A small sound classifier, trained from scratch.
Model: 1.85M parameters, log mel input, arch quartznet, widths [96, 144, 208, 320].
Training: adamw at rate 0.0015, 8800 steps.
Data: trained on short pieces for a synthesised band: melody, chords, bass and drums, 129.8 epochs.
Rows from block 9 of a small sound classifier, named by matrix and row number. Rows with one number belong to one channel. Each number is 50 + 10 x the weight over its row's rms, rounded and kept within 0 to 99. All counts start at 0. After the name is the row's rms in percent of the matrix's.
Before each channel's rows are labels from the 100 clips, of 14848, where the channel reaches its highest value: "responds to" is what is common among them. Only what is clearly more common there than usual is listed. The data: short pieces for a synthesised band: melody, chords, bass and drums. In brackets: how many of the 100.
# convs1: first pointwise conv (model.blocks.9.convs.1.weight, 208x208x1), inputs 0-207
# convs3: second pointwise conv (model.blocks.9.convs.3.weight, 208x208x1, transposed), outputs 0-207

responds to: tempo: 90 to 100 bpm (52); tempo: 80 to 90 bpm (25)
convs1.196 103:65 46 55 55 61 49 50 43 57 49 58 47 46 28 61 55 78 56 44 49 40 47 52 58 18 40 45 52 40 50 55 41 56 44 36 47 40 38 46 51 62 60 32 60 53 56 55 54 53 44 47 36 47 60 56 42 64 64 45 48 45 42 32 37 49 42 44 48 63 44 46 22 58 40 47 51 64 38 54 52 49 48 54 43 46 60 70 65 55 51 53 48 56 57 37 36 44 55 67 51 51 39 30 52 71 46 50 50 35 44 42 57 58 47 47 56 61 44 32 52 49 50 57 42 62 56 44 60 53 49 53 46 54 47 58 39 53 46 39 56 33 55 59 18 46 40 26 62 65 48 55 61 38 44 40 43 62 53 56 69 59 66 43 35 37 52 31 50 60 68 46 49 54 62 69 51 50 37 57 41 54 59 49 41 62 49 35 43 47 57 56 59 42 62 41 53 39 55 65 48 39 61 29 54 51 56 52 55
convs3.196 101:50 70 53 48 45 44 53 53 50 41 62 56 54 52 59 38 65 53 41 46 52 42 52 50 52 41 46 65 56 37 63 54 48 62 43 45 51 45 46 56 56 59 47 37 55 61 54 56 61 55 33 41 46 62 61 64 18 51 62 53 50 58 42 34 51 46 49 66 62 68 45 59 49 63 50 61 37 47 39 73 48 50 41 47 60 26 30 47 52 61 48 50 42 53 52 49 77 78 46 41 37 59 46 56 57 73 34 42 41 54 60 48 42 52 47 54 60 61 52 51 40 55 48 49 57 57 42 52 51 58 63 55 48 56 58 47 55 48 69 43 46 51 58 50 38 74 45 59 54 76 44 62 35 49 38 23 52 72 51 53 54 55 55 62 81 28 45 49 53 51 48 52 49 51 50 42 54 41 53 33 43 48 54 41 55 57 51 57 46 52 47 58 48 51 51 54 48 45 70 39 61 56 54 54 72 57 59 39

responds to: tempo: 90 to 100 bpm (75)
convs1.32 103:56 58 52 42 54 51 50 54 56 55 46 34 36 51 47 45 46 47 58 37 64 54 50 53 39 52 53 54 39 58 73 63 62 46 63 40 60 57 48 56 45 36 53 47 42 46 57 68 62 53 53 50 30 58 36 67 56 57 54 77 49 64 57 56 41 56 41 47 46 48 44 42 62 51 43 58 54 56 45 49 44 51 40 72 49 41 49 70 54 56 46 71 39 53 68 44 43 57 52 46 41 57 52 53 42 55 55 58 69 41 47 45 54 63 53 57 58 26 57 62 47 34 47 41 63 59 59 60 57 67 33 47 56 44 50 31 39 61 33 63 53 45 58 48 47 42 64 54 45 37 34 50 49 50 43 51 62 35 45 39 43 46 47 31 42 69 62 45 58 39 67 45 54 44 62 71 46 39 69 43 53 47 55 59 56 59 61 57 55 45 33 31 54 62 62 71 63 55 41 39 62 31 32 36 58 36 53 47
convs3.32 099:28 49 43 51 46 56 33 55 57 44 62 48 37 52 42 50 51 60 53 46 50 60 40 46 55 31 34 30 54 65 45 55 60 46 61 39 54 58 56 62 51 58 44 59 67 38 40 33 58 52 49 38 51 59 51 53 47 55 42 49 58 55 39 52 43 51 59 46 57 45 38 68 52 32 56 44 37 64 44 27 44 41 52 48 44 37 49 32 71 61 76 64 69 42 52 53 41 48 42 43 52 51 51 41 57 53 53 33 42 53 50 54 57 49 43 45 37 37 32 54 64 47 57 55 38 62 56 60 47 53 56 46 51 54 33 29 56 42 62 44 52 57 63 57 44 43 33 77 32 48 64 53 37 52 59 55 56 39 55 46 58 54 49 58 56 57 65 51 50 38 39 42 48 60 42 45 45 61 42 67 47 87 57 54 49 59 53 41 46 46 59 55 40 38 43 55 38 38 61 46 57 75 33 49 31 46 57 53

responds to: tempo: 70 to 80 bpm (60); tempo: 120 to 130 bpm (40)
convs1.15 095:51 40 42 64 49 54 39 36 49 66 38 39 50 35 49 66 59 41 34 28 59 57 49 59 53 44 49 44 51 54 33 73 56 33 52 35 66 49 49 60 71 43 27 34 59 37 28 41 61 46 49 46 48 45 49 45 31 56 37 38 66 54 43 56 53 51 49 43 44 33 53 51 48 30 32 50 32 59 65 54 37 59 52 41 61 47 54 37 53 37 64 45 52 43 49 45 56 50 63 47 48 56 38 57 41 50 48 32 76 44 47 29 35 56 34 61 40 54 43 62 52 61 50 40 65 38 61 56 43 50 58 41 45 50 48 44 40 66 51 52 75 68 61 43 49 54 44 55 43 46 64 63 59 45 60 61 58 64 45 46 49 61 37 50 56 62 45 63 54 67 40 43 46 56 51 41 57 46 52 65 42 47 49 42 47 48 51 34 48 49 49 39 35 57 56 52 59 57 46 59 44 50 54 46 33 43 41 43
convs3.15 104:53 45 54 48 49 49 45 48 64 51 55 60 48 53 62 45 57 67 61 62 58 34 41 43 57 47 50 82 37 46 56 33 48 61 63 45 57 52 56 59 57 48 45 44 41 51 58 44 44 69 63 52 58 51 44 55 64 72 55 66 54 36 51 68 49 49 42 72 66 51 52 50 64 60 65 54 53 37 45 49 65 62 56 68 48 46 52 49 61 55 62 41 57 49 72 47 55 51 50 56 60 45 47 40 45 33 65 70 63 53 62 46 43 49 58 72 47 31 42 54 51 46 54 50 53 62 70 43 45 53 60 54 41 46 61 65 39 77 54 44 39 55 51 40 43 44 41 42 37 34 34 62 57 51 53 50 55 45 62 54 72 59 54 42 50 56 41 62 46 79 43 41 48 56 47 46 52 51 47 54 46 51 68 42 56 46 77 61 39 47 48 56 46 66 46 57 56 57 66 51 30 51 56 58 51 56 73 53

responds to: tempo: 120 to 130 bpm (40)
convs1.132 100:47 48 49 45 45 53 47 56 60 45 64 64 50 39 45 56 50 52 42 50 52 37 57 38 54 39 60 55 48 39 50 39 46 50 59 47 54 40 54 33 49 71 59 50 44 69 59 50 51 45 47 53 43 58 49 47 54 29 55 42 55 57 40 50 58 49 64 39 30 39 57 65 39 46 65 63 45 39 47 65 38 44 56 56 50 48 56 29 53 76 73 28 48 50 51 56 65 44 47 60 52 44 41 55 36 42 72 47 56 43 72 49 43 78 54 47 56 39 48 60 54 47 47 53 48 46 47 36 25 51 57 31 40 61 28 57 49 55 37 27 68 58 30 42 55 53 41 52 40 46 46 40 52 42 44 63 44 54 55 47 42 63 47 57 62 44 43 53 48 41 51 58 39 61 41 37 52 48 54 56 43 44 35 38 51 52 51 55 36 44 49 59 60 55 59 48 54 45 78 36 28 60 66 38 63 49 32 49
convs3.132 100:57 44 42 41 41 49 52 34 44 36 51 45 36 53 55 57 42 41 43 70 40 43 65 54 68 63 62 49 44 55 45 72 54 49 49 42 45 56 35 49 52 38 56 73 53 75 51 42 56 39 52 58 52 65 63 52 35 61 41 58 61 42 54 51 46 69 39 47 62 51 41 60 48 55 53 51 38 45 33 65 53 62 49 48 42 48 50 62 55 50 55 65 36 60 46 47 48 49 55 38 36 57 59 51 58 50 51 45 45 51 59 62 45 66 61 41 56 55 49 47 77 55 55 46 62 65 37 47 63 62 44 54 56 42 59 34 48 50 65 48 40 57 43 43 37 50 41 49 51 57 40 60 38 40 55 42 56 55 27 71 53 55 53 56 38 33 67 72 57 62 33 46 65 71 49 65 39 37 41 61 54 36 55 58 55 47 48 57 59 46 76 40 51 67 48 58 35 60 38 58 44 37 45 48 50 62 33 55

responds to: tempo: 120 to 130 bpm (66); tempo: 80 to 90 bpm (31)
convs1.104 103:55 31 48 81 46 54 53 43 49 59 42 62 33 62 39 38 47 47 45 40 60 65 51 49 56 45 57 56 50 44 61 57 65 43 61 52 55 66 44 54 51 48 48 49 37 50 52 64 59 39 62 58 67 58 43 58 38 50 47 36 56 59 53 60 69 55 60 61 49 54 48 55 62 56 34 48 57 58 50 55 47 58 65 69 50 40 40 33 51 41 53 50 65 46 55 61 52 70 39 63 54 42 68 42 37 53 50 52 54 56 51 51 42 49 52 41 41 53 30 46 52 63 65 57 40 15 59 26 43 41 47 43 57 38 46 62 55 42 62 43 59 49 48 60 56 42 37 50 62 60 56 39 70 47 52 54 44 52 50 39 44 37 64 54 64 47 50 58 32 61 43 35 55 45 59 58 54 44 43 48 31 57 35 36 41 53 44 56 37 50 63 52 52 45 40 39 61 41 42 44 42 38 66 25 70 39 39 44
convs3.104 100:32 38 33 42 64 40 36 34 49 32 64 64 48 53 46 39 58 37 54 43 30 50 51 59 56 32 42 56 51 62 33 49 57 61 25 47 66 62 37 41 42 53 52 55 63 38 38 37 42 33 47 55 40 54 44 51 60 50 33 58 36 50 51 49 59 53 43 46 42 59 46 56 45 54 50 64 57 47 58 26 55 52 41 47 48 35 51 27 40 56 61 38 52 27 46 69 23 46 40 43 48 41 50 48 58 34 35 29 42 57 51 55 39 54 49 44 56 53 56 46 43 47 34 42 48 46 50 54 48 47 41 44 75 41 48 49 51 42 65 45 50 49 49 41 53 45 59 66 52 55 48 40 37 47 37 53 51 44 42 50 36 51 34 49 38 72 54 51 47 28 34 39 48 51 63 36 53 45 41 61 48 33 38 47 49 63 51 31 65 48 57 56 46 64 53 34 50 44 52 61 49 60 50 58 45 38 40 44

responds to: tempo: 120 to 130 bpm (100)
convs1.165 096:70 59 51 45 53 48 55 44 50 35 53 35 51 50 42 41 56 36 47 56 40 67 32 49 59 53 59 50 39 47 40 53 57 50 41 53 45 42 60 70 47 50 52 57 65 46 49 52 58 45 25 62 46 31 48 46 51 60 43 51 49 40 58 43 44 51 45 51 56 40 60 30 24 54 57 45 64 54 53 30 37 39 46 52 52 52 56 59 40 36 48 53 44 70 44 48 48 44 42 31 20 52 59 35 39 55 44 82 50 56 59 57 51 54 56 54 37 48 71 57 36 45 53 54 56 52 54 66 46 59 39 49 38 44 72 51 58 58 53 54 29 45 45 59 51 57 45 70 57 41 49 34 55 51 37 29 40 49 51 48 47 52 41 42 51 37 43 45 55 49 82 38 53 33 62 61 52 49 57 51 63 57 61 56 60 37 50 43 51 48 59 50 49 49 41 55 32 61 59 52 32 44 41 56 73 52 58 57
convs3.165 103:44 72 43 62 45 49 50 49 39 41 40 39 55 41 39 56 53 47 54 53 50 59 45 58 47 41 71 49 52 43 45 68 45 48 45 65 53 55 41 35 54 35 49 48 40 37 51 48 69 47 35 46 55 29 39 53 47 46 33 47 48 55 65 56 74 54 55 40 45 52 64 67 49 55 39 37 48 48 54 59 54 60 48 42 32 54 49 41 48 43 60 53 52 48 53 48 35 55 56 57 57 56 68 48 32 46 67 48 48 37 55 57 56 66 57 37 57 52 51 53 37 50 48 60 51 26 30 35 41 39 55 60 42 57 55 34 71 28 46 42 56 36 60 55 47 68 55 54 62 41 50 42 56 43 40 54 27 56 47 47 62 69 43 31 43 50 52 45 45 36 59 54 32 54 55 59 47 51 38 40 59 41 34 46 61 56 51 53 52 45 45 33 53 50 49 41 59 47 42 40 50 38 46 13 39 71 39 54

responds to: tempo: 120 to 130 bpm (99)
convs1.124 101:51 64 34 64 61 51 63 58 50 46 48 56 53 69 48 65 34 49 52 49 66 42 54 54 52 58 50 64 37 54 53 44 44 46 57 39 43 38 60 61 37 65 51 48 55 47 50 43 46 71 33 58 42 43 41 57 50 47 83 51 59 49 56 40 51 34 52 47 46 51 48 53 58 52 47 42 50 58 55 62 53 64 53 56 52 38 53 43 43 53 48 54 63 62 54 49 42 70 42 36 63 54 55 46 43 44 56 38 56 52 29 49 52 55 32 41 33 31 46 44 53 50 44 44 66 59 67 52 44 56 31 44 52 48 52 58 43 50 42 45 41 47 40 47 43 59 32 57 55 52 49 55 50 73 23 47 68 35 37 54 51 49 51 73 47 48 41 39 49 54 69 38 40 46 64 58 55 53 50 54 57 50 48 57 52 27 58 69 32 47 52 41 21 46 37 36 50 57 46 38 68 66 40 47 57 40 38 70
convs3.124 092:43 46 48 57 59 25 45 52 48 26 49 44 29 63 61 66 41 32 70 41 60 39 64 49 43 47 30 46 43 61 42 51 58 47 48 52 43 52 45 50 41 48 56 44 51 32 48 37 53 50 46 54 52 21 44 50 49 39 48 40 47 44 47 45 44 44 58 35 53 35 53 51 36 62 44 49 41 39 52 48 54 28 46 54 53 43 60 26 58 52 43 47 31 46 39 54 41 51 28 32 55 48 44 66 50 38 35 64 65 44 62 45 26 45 33 40 46 44 49 58 46 52 49 42 51 52 26 44 37 46 56 43 61 47 40 38 48 55 62 51 66 50 55 39 48 51 64 43 43 50 40 34 60 50 47 51 32 45 33 67 63 30 44 49 48 55 46 35 51 33 33 42 54 51 51 37 25 33 34 40 58 48 59 41 47 41 51 54 49 57 43 44 44 51 58 48 58 37 46 55 43 35 46 51 57 47 56 59

responds to: tempo: 70 to 80 bpm (79)
convs1.34 104:54 40 67 46 49 61 58 57 43 65 65 55 42 42 66 35 46 49 45 62 51 59 39 35 35 56 44 53 56 47 56 50 57 49 58 46 62 45 44 39 52 51 56 62 42 36 44 39 61 57 43 50 56 58 45 54 60 44 45 30 50 54 46 52 32 52 50 60 35 42 55 53 39 64 51 58 41 46 47 54 37 39 55 52 39 38 51 56 47 59 57 37 46 38 47 38 58 56 57 45 56 49 37 52 43 50 62 44 45 54 46 37 40 47 50 39 48 83 44 56 48 64 41 58 44 29 62 70 31 24 64 32 41 40 52 45 42 61 47 48 61 52 34 39 58 53 64 51 42 59 12 51 35 41 49 63 47 44 57 33 57 56 71 56 67 39 59 60 59 50 48 53 65 45 54 36 49 44 63 51 38 43 50 48 50 42 44 40 49 64 56 47 59 53 40 48 55 45 52 78 35 43 56 46 51 47 58 24
convs3.34 105:56 67 33 39 49 46 27 37 46 36 43 54 48 57 44 36 61 48 49 46 32 71 57 57 67 36 51 46 54 67 57 45 39 62 50 45 34 56 55 49 54 60 61 56 61 36 63 41 42 55 63 41 54 37 49 49 37 62 54 55 27 46 45 27 44 48 60 42 46 60 38 51 41 43 54 31 61 58 63 45 57 50 31 39 49 37 34 51 38 53 45 44 57 39 49 41 57 48 33 44 69 40 50 66 49 47 49 33 41 55 12 54 45 55 53 52 59 54 46 49 42 46 61 54 41 37 47 55 54 35 33 56 40 57 54 39 62 55 49 42 43 52 40 47 57 53 52 47 43 65 66 52 48 49 32 49 52 46 43 57 56 31 50 54 50 53 40 44 48 42 52 57 58 49 50 32 38 51 55 48 45 33 61 56 38 54 50 49 34 53 51 58 58 62 69 71 51 23 62 64 60 48 48 43 48 36 53 40

responds to: tempo: 120 to 130 bpm (100)
convs1.133 094:56 50 55 48 60 52 56 50 41 60 61 52 38 49 48 59 46 39 56 47 55 70 60 42 32 41 54 43 34 57 60 41 38 42 60 53 50 47 59 53 44 59 42 51 64 48 38 41 46 61 45 44 60 44 59 39 47 41 58 34 58 42 55 38 43 42 54 41 50 44 32 45 36 44 60 47 51 45 74 47 31 64 55 53 36 45 60 29 52 63 64 49 63 63 50 50 51 42 60 54 57 49 40 81 34 65 46 48 39 37 50 23 55 50 52 55 64 56 48 51 43 50 49 59 29 42 51 50 45 53 53 28 65 52 42 51 56 54 47 53 53 57 37 58 66 61 50 63 25 61 45 46 47 42 63 67 45 46 33 51 54 42 48 57 57 56 33 35 49 42 49 61 34 38 49 61 41 32 36 49 48 44 60 45 40 37 51 44 56 59 72 69 61 42 32 53 31 56 37 45 54 63 58 57 31 62 44 59
convs3.133 086:39 33 51 30 59 63 51 45 68 61 57 41 57 58 60 51 44 56 43 61 35 45 53 47 43 45 53 50 47 31 53 43 57 58 39 59 58 62 63 59 62 51 51 51 29 53 58 48 30 47 53 60 63 48 67 58 42 67 45 61 50 49 46 44 37 55 58 59 58 45 38 45 44 41 57 61 46 38 50 52 63 57 82 59 51 41 54 55 76 67 38 42 39 66 48 56 66 53 52 51 34 47 46 42 53 34 85 31 48 53 58 32 57 33 49 42 59 54 38 50 39 54 41 55 65 49 51 51 46 44 63 43 61 40 50 56 58 58 63 42 72 49 70 53 50 34 44 64 51 66 69 55 48 62 59 43 48 54 50 49 64 56 54 50 42 39 57 67 51 58 51 41 61 58 58 61 49 46 44 58 48 59 47 51 36 64 41 62 55 60 43 40 53 69 45 56 52 63 39 51 52 50 45 53 59 54 66 50

responds to: tempo: 90 to 100 bpm (94)
convs1.131 101:42 82 62 43 54 51 60 64 46 43 40 44 48 54 47 62 43 43 43 32 63 44 47 64 36 65 45 66 52 52 50 47 44 53 49 49 51 51 64 33 47 44 50 53 33 52 45 69 63 68 57 57 50 43 54 88 44 61 53 39 45 63 55 61 47 53 61 42 57 50 48 61 36 59 52 61 50 54 51 57 68 33 42 53 53 62 58 56 54 44 61 52 46 48 63 51 62 66 52 61 33 53 38 64 62 44 44 59 78 38 46 43 56 56 41 48 47 45 42 49 41 64 54 57 47 37 43 49 53 62 54 45 50 56 56 56 37 32 55 63 41 47 68 56 52 73 56 57 47 48 51 46 57 52 57 63 57 34 45 70 50 43 38 47 53 29 49 57 46 49 58 33 54 39 50 43 62 43 48 44 57 59 60 18 48 40 46 51 46 42 69 39 47 43 35 36 50 59 44 50 40 41 58 57 53 58 59 33
convs3.131 096:33 52 50 31 42 48 64 51 61 49 47 54 32 59 40 43 46 57 55 52 73 42 51 45 50 41 50 42 40 45 52 50 65 49 56 48 55 35 40 46 63 28 54 59 48 51 33 21 47 43 74 36 47 49 43 57 51 54 48 34 49 63 50 56 47 59 28 55 45 40 51 60 37 38 47 48 50 43 59 43 36 49 45 61 35 54 38 43 43 47 55 48 60 26 43 60 45 56 39 34 48 30 31 46 48 56 46 65 62 76 43 59 50 32 62 60 65 47 38 54 42 51 28 38 52 30 60 57 48 46 26 51 32 44 32 42 57 51 60 50 50 46 59 43 48 36 56 54 47 47 52 49 51 43 50 63 40 47 41 56 42 37 56 56 31 50 37 41 44 56 43 41 36 47 71 42 47 64 49 44 53 48 54 55 50 50 49 44 70 62 39 64 53 56 62 57 42 46 31 40 50 53 57 42 53 38 59 52

responds to: tempo: 90 to 100 bpm (63); tempo: 120 to 130 bpm (36)
convs1.161 099:46 50 48 44 66 57 44 57 52 46 50 45 48 49 50 48 47 44 46 34 62 55 50 55 48 59 64 55 42 36 50 54 51 48 35 47 46 50 64 33 43 68 39 48 30 54 33 50 53 56 63 75 47 59 45 58 42 39 57 44 56 51 55 55 58 52 53 49 45 42 45 56 46 50 54 52 36 48 42 45 47 56 61 40 49 41 49 37 66 38 57 48 46 48 34 44 43 49 47 53 47 81 52 74 52 39 49 42 69 46 56 41 47 37 25 51 49 47 49 53 52 40 45 60 37 48 53 47 43 35 53 44 34 44 44 42 30 66 51 69 41 27 50 50 53 56 60 50 54 46 53 43 61 37 41 51 46 58 51 47 50 40 39 44 54 59 52 47 34 70 44 41 55 33 47 40 21 67 53 38 58 47 41 44 50 24 53 50 20 42 51 36 43 21 38 56 44 51 46 68 62 33 62 55 50 56 57 68
convs3.161 100:53 50 68 54 76 69 65 50 59 57 49 67 40 63 53 37 74 53 61 45 53 38 46 42 64 65 44 58 46 42 61 55 53 36 41 42 64 49 74 46 47 39 54 35 61 57 49 47 42 34 60 63 61 57 55 51 62 63 47 71 39 35 59 57 40 49 52 57 58 59 42 49 55 46 48 50 65 46 81 49 54 40 54 71 45 42 44 55 52 50 57 44 66 41 60 61 49 42 59 57 55 42 44 54 56 52 55 41 52 52 43 63 56 43 52 39 24 64 32 41 40 45 52 55 25 49 53 48 47 66 59 47 43 55 58 57 62 50 38 49 70 57 62 60 53 39 53 42 41 40 43 48 53 41 52 54 54 38 61 48 48 42 61 49 49 67 62 30 54 53 48 68 52 58 54 62 53 65 71 48 53 40 48 55 48 40 52 70 45 59 56 63 40 54 62 64 66 51 62 55 45 57 56 64 45 43 58 59

responds to: tempo: 120 to 130 bpm (71); tempo: 70 to 80 bpm (26)
convs1.31 099:51 47 38 49 44 77 61 63 57 50 58 69 40 64 54 65 54 31 38 55 34 56 40 32 35 61 50 59 66 38 52 63 52 42 40 52 71 43 48 46 49 53 55 39 47 58 61 43 52 51 52 61 71 55 42 47 55 48 55 43 55 47 47 48 49 45 59 51 41 54 50 42 43 39 44 48 79 45 50 45 46 71 42 64 39 53 48 43 33 54 52 51 42 27 62 48 54 45 41 48 64 39 45 55 51 49 43 22 44 43 54 32 38 33 54 63 48 58 35 55 35 45 50 59 49 48 39 53 36 50 52 57 28 39 58 40 50 55 43 56 63 53 56 42 39 46 75 57 49 49 33 52 58 56 48 40 42 33 68 45 41 61 73 66 45 47 42 46 50 43 49 59 32 52 48 49 60 47 62 37 28 65 62 44 59 39 49 50 58 51 46 52 55 53 45 52 51 63 67 57 55 51 25 36 41 51 48 50
convs3.31 100:50 58 45 58 38 26 61 69 53 51 52 43 31 44 44 46 46 30 52 61 65 32 46 49 47 47 44 47 47 45 61 76 49 40 43 50 52 51 36 52 55 62 66 52 43 30 25 43 45 51 52 57 48 56 51 30 50 42 48 39 55 61 42 65 55 65 49 44 40 34 59 47 45 37 43 28 49 35 47 62 43 53 45 49 32 50 51 61 49 48 54 48 51 41 34 52 42 36 39 45 37 28 46 46 64 71 53 56 55 57 45 57 44 61 55 46 41 38 54 44 50 63 59 48 47 57 48 40 38 34 52 51 60 39 62 35 25 42 52 54 32 59 27 54 62 46 32 38 57 48 45 57 42 42 49 32 53 45 28 45 58 53 41 61 49 49 64 55 54 39 36 57 48 42 54 47 64 28 45 56 59 52 58 63 46 39 41 39 52 41 43 48 35 33 46 46 55 57 57 47 43 45 28 49 39 54 52 49

responds to: tempo: 80 to 90 bpm (40)
convs1.37 101:47 58 30 42 56 69 44 57 57 40 55 54 47 45 41 44 53 62 60 48 50 55 63 53 46 60 41 53 51 54 61 52 67 47 54 62 54 46 48 51 47 55 50 44 40 75 60 35 53 57 53 48 45 54 44 43 43 46 45 62 58 45 69 61 33 55 41 48 69 64 46 52 73 71 26 45 52 61 52 63 67 65 42 47 59 58 52 51 56 48 67 65 43 58 36 48 58 56 30 56 37 54 51 52 49 54 43 55 37 38 50 58 31 22 33 72 66 44 52 45 62 42 59 49 48 44 64 44 53 52 64 52 40 62 67 35 63 34 66 45 54 40 46 56 51 29 65 47 50 55 49 50 39 46 50 57 50 46 40 66 41 35 45 34 53 39 50 58 55 49 58 57 66 47 40 58 57 30 41 53 67 47 35 34 45 57 49 43 56 42 68 58 34 50 47 49 65 55 39 48 58 51 42 38 53 54 62 61
convs3.37 099:49 63 45 52 54 75 57 48 44 60 49 50 75 59 57 54 45 53 55 53 57 46 67 48 51 50 53 63 53 46 67 52 50 50 52 47 56 49 50 36 50 71 49 46 57 67 55 49 47 52 55 61 66 55 49 55 55 49 29 55 46 47 66 29 63 57 54 61 42 58 48 54 36 73 69 47 38 44 42 41 49 46 51 68 59 46 47 61 61 47 58 35 51 56 45 59 54 52 59 55 64 47 54 57 62 37 31 49 54 67 54 45 80 62 59 55 67 48 47 74 35 49 53 57 45 57 59 64 63 49 57 58 48 72 64 62 85 40 28 55 50 54 69 43 49 52 44 54 52 46 49 46 49 59 67 36 61 51 53 58 61 34 59 52 54 39 45 54 48 43 51 53 44 48 34 49 54 62 52 51 45 50 57 63 70 53 79 60 64 55 41 46 57 41 49 71 50 55 64 57 52 52 51 56 54 55 55 56

responds to: tempo: 120 to 130 bpm (99)
convs1.64 098:62 52 48 70 56 53 46 63 55 46 46 37 65 42 42 52 49 36 50 67 61 40 42 54 53 56 61 37 44 27 68 67 53 66 40 48 48 57 61 64 49 51 50 49 32 45 60 59 42 44 44 50 49 52 60 60 59 64 47 51 71 46 58 49 29 34 59 36 53 58 40 37 46 64 50 42 56 58 62 44 14 55 44 39 43 42 66 46 51 49 51 73 58 43 38 48 55 47 55 63 38 41 61 58 54 54 53 56 50 31 47 45 46 36 56 67 51 69 55 42 61 53 49 53 51 32 45 51 56 49 53 45 41 23 59 58 49 55 54 55 57 53 41 54 64 43 61 33 55 51 55 37 56 54 38 54 53 58 50 59 47 56 52 50 68 65 47 54 28 48 57 39 60 54 46 53 43 44 38 29 42 54 56 46 53 38 29 46 49 64 54 38 42 46 41 71 26 50 56 58 43 56 72 55 55 45 59 52
convs3.64 088:37 49 55 68 41 70 34 54 50 44 47 62 70 43 59 50 48 40 42 43 36 49 56 49 51 50 38 55 44 73 44 50 35 46 41 42 51 33 44 53 58 61 40 38 39 59 32 47 59 52 60 44 49 50 52 55 49 59 42 46 41 32 47 47 61 45 48 17 54 60 82 48 53 28 44 44 41 47 40 54 57 39 39 41 77 56 48 51 51 26 60 55 39 50 39 46 39 58 60 61 38 53 64 44 48 42 58 49 48 50 58 65 56 51 56 43 52 54 64 46 44 54 51 50 54 51 29 66 43 55 55 47 42 44 56 38 53 78 63 56 40 57 46 32 63 55 36 53 53 48 41 36 53 46 52 47 53 46 41 53 58 41 58 57 47 48 49 49 49 47 58 48 32 45 49 43 34 61 53 58 45 53 48 50 68 53 41 35 18 33 45 43 44 58 53 65 41 27 44 49 48 51 52 40 49 68 47 54

responds to: tempo: 90 to 100 bpm (100)
convs1.159 099:55 54 45 48 50 59 50 41 43 53 58 50 47 45 49 51 79 64 40 52 43 40 50 39 48 49 48 58 57 50 46 38 45 50 68 63 49 65 67 51 45 66 36 60 39 61 41 37 52 49 44 34 54 44 41 22 47 51 46 48 35 54 45 33 48 62 40 41 66 41 57 53 49 58 53 61 74 47 52 51 42 51 37 59 47 54 61 68 42 61 34 50 61 46 50 61 44 38 52 42 56 17 50 58 47 37 35 47 32 50 65 42 51 41 71 35 50 42 43 43 40 60 39 34 47 43 66 35 39 38 57 46 52 24 51 57 52 47 42 37 46 65 42 41 49 48 39 35 43 63 66 57 50 51 46 48 52 62 44 42 62 56 56 47 45 55 56 49 68 61 44 54 41 65 52 42 53 38 55 52 39 60 66 51 48 54 54 50 47 47 32 72 47 55 49 43 50 56 69 19 49 53 37 52 45 47 45 58
convs3.159 092:52 49 45 55 66 48 65 51 57 56 53 37 38 63 50 65 60 44 67 49 39 61 52 49 61 60 61 73 68 69 55 56 46 63 51 24 62 54 69 51 51 44 68 44 47 53 55 46 48 40 29 68 65 32 63 39 60 38 52 67 40 68 45 43 54 43 58 71 64 49 52 31 42 40 38 54 44 58 46 53 47 53 52 49 54 57 49 57 63 46 37 57 41 51 52 56 60 31 70 58 69 53 48 48 57 56 45 38 50 47 55 60 52 38 58 43 66 66 48 61 49 55 36 67 51 47 50 50 53 59 58 44 52 66 59 54 53 44 47 40 49 50 58 54 51 48 56 42 50 67 52 55 59 49 34 57 45 57 46 53 55 48 53 43 58 42 46 33 63 47 40 73 61 76 62 58 49 55 60 26 41 42 34 49 55 62 67 51 54 44 52 44 45 41 57 51 50 62 54 63 64 70 50 56 52 51 59 66

responds to: tempo: 90 to 100 bpm (95)
convs1.189 098:78 41 66 57 56 37 45 45 42 43 41 56 40 47 54 44 55 52 45 47 46 43 52 51 49 47 55 46 53 45 48 38 53 68 52 67 37 44 64 38 46 51 33 57 60 45 38 65 45 36 57 49 48 36 32 48 57 59 43 45 49 50 55 41 61 47 42 47 46 39 60 36 47 53 55 59 50 49 52 46 41 45 41 48 42 51 45 40 49 58 51 48 60 36 39 51 60 44 49 57 48 61 53 61 28 43 46 52 58 59 68 42 41 47 60 67 67 61 67 53 56 53 48 58 39 51 58 50 47 54 61 60 58 54 35 36 56 58 54 58 47 53 46 53 74 55 65 61 61 67 49 63 73 45 49 51 53 72 71 57 56 61 43 38 57 47 48 27 50 60 53 47 59 51 25 54 26 51 41 40 56 47 66 38 44 61 36 36 51 59 30 38 69 59 56 62 40 52 44 65 39 44 45 70 54 30 72 53
convs3.189 106:55 39 45 63 36 59 59 38 54 62 62 47 67 53 41 43 60 49 57 42 74 39 40 39 60 52 44 52 60 35 46 39 57 59 27 40 63 47 48 57 49 50 67 45 45 48 41 58 37 21 44 58 47 48 54 44 54 45 48 63 36 46 53 46 52 48 34 59 57 50 38 48 46 48 56 62 47 44 44 53 58 43 49 40 53 46 57 49 57 53 68 45 81 60 54 38 56 50 46 57 51 41 50 35 49 41 66 39 42 58 41 52 44 56 43 61 50 58 50 45 45 51 51 43 65 53 55 50 64 37 49 23 52 68 39 66 45 45 67 47 38 58 52 59 59 51 41 44 57 47 66 46 27 58 48 27 43 52 66 51 70 49 41 41 61 39 45 69 49 52 44 59 58 59 52 52 58 72 28 60 43 41 50 60 59 78 41 48 48 41 39 55 47 52 76 52 43 52 68 64 48 56 52 60 47 59 48 55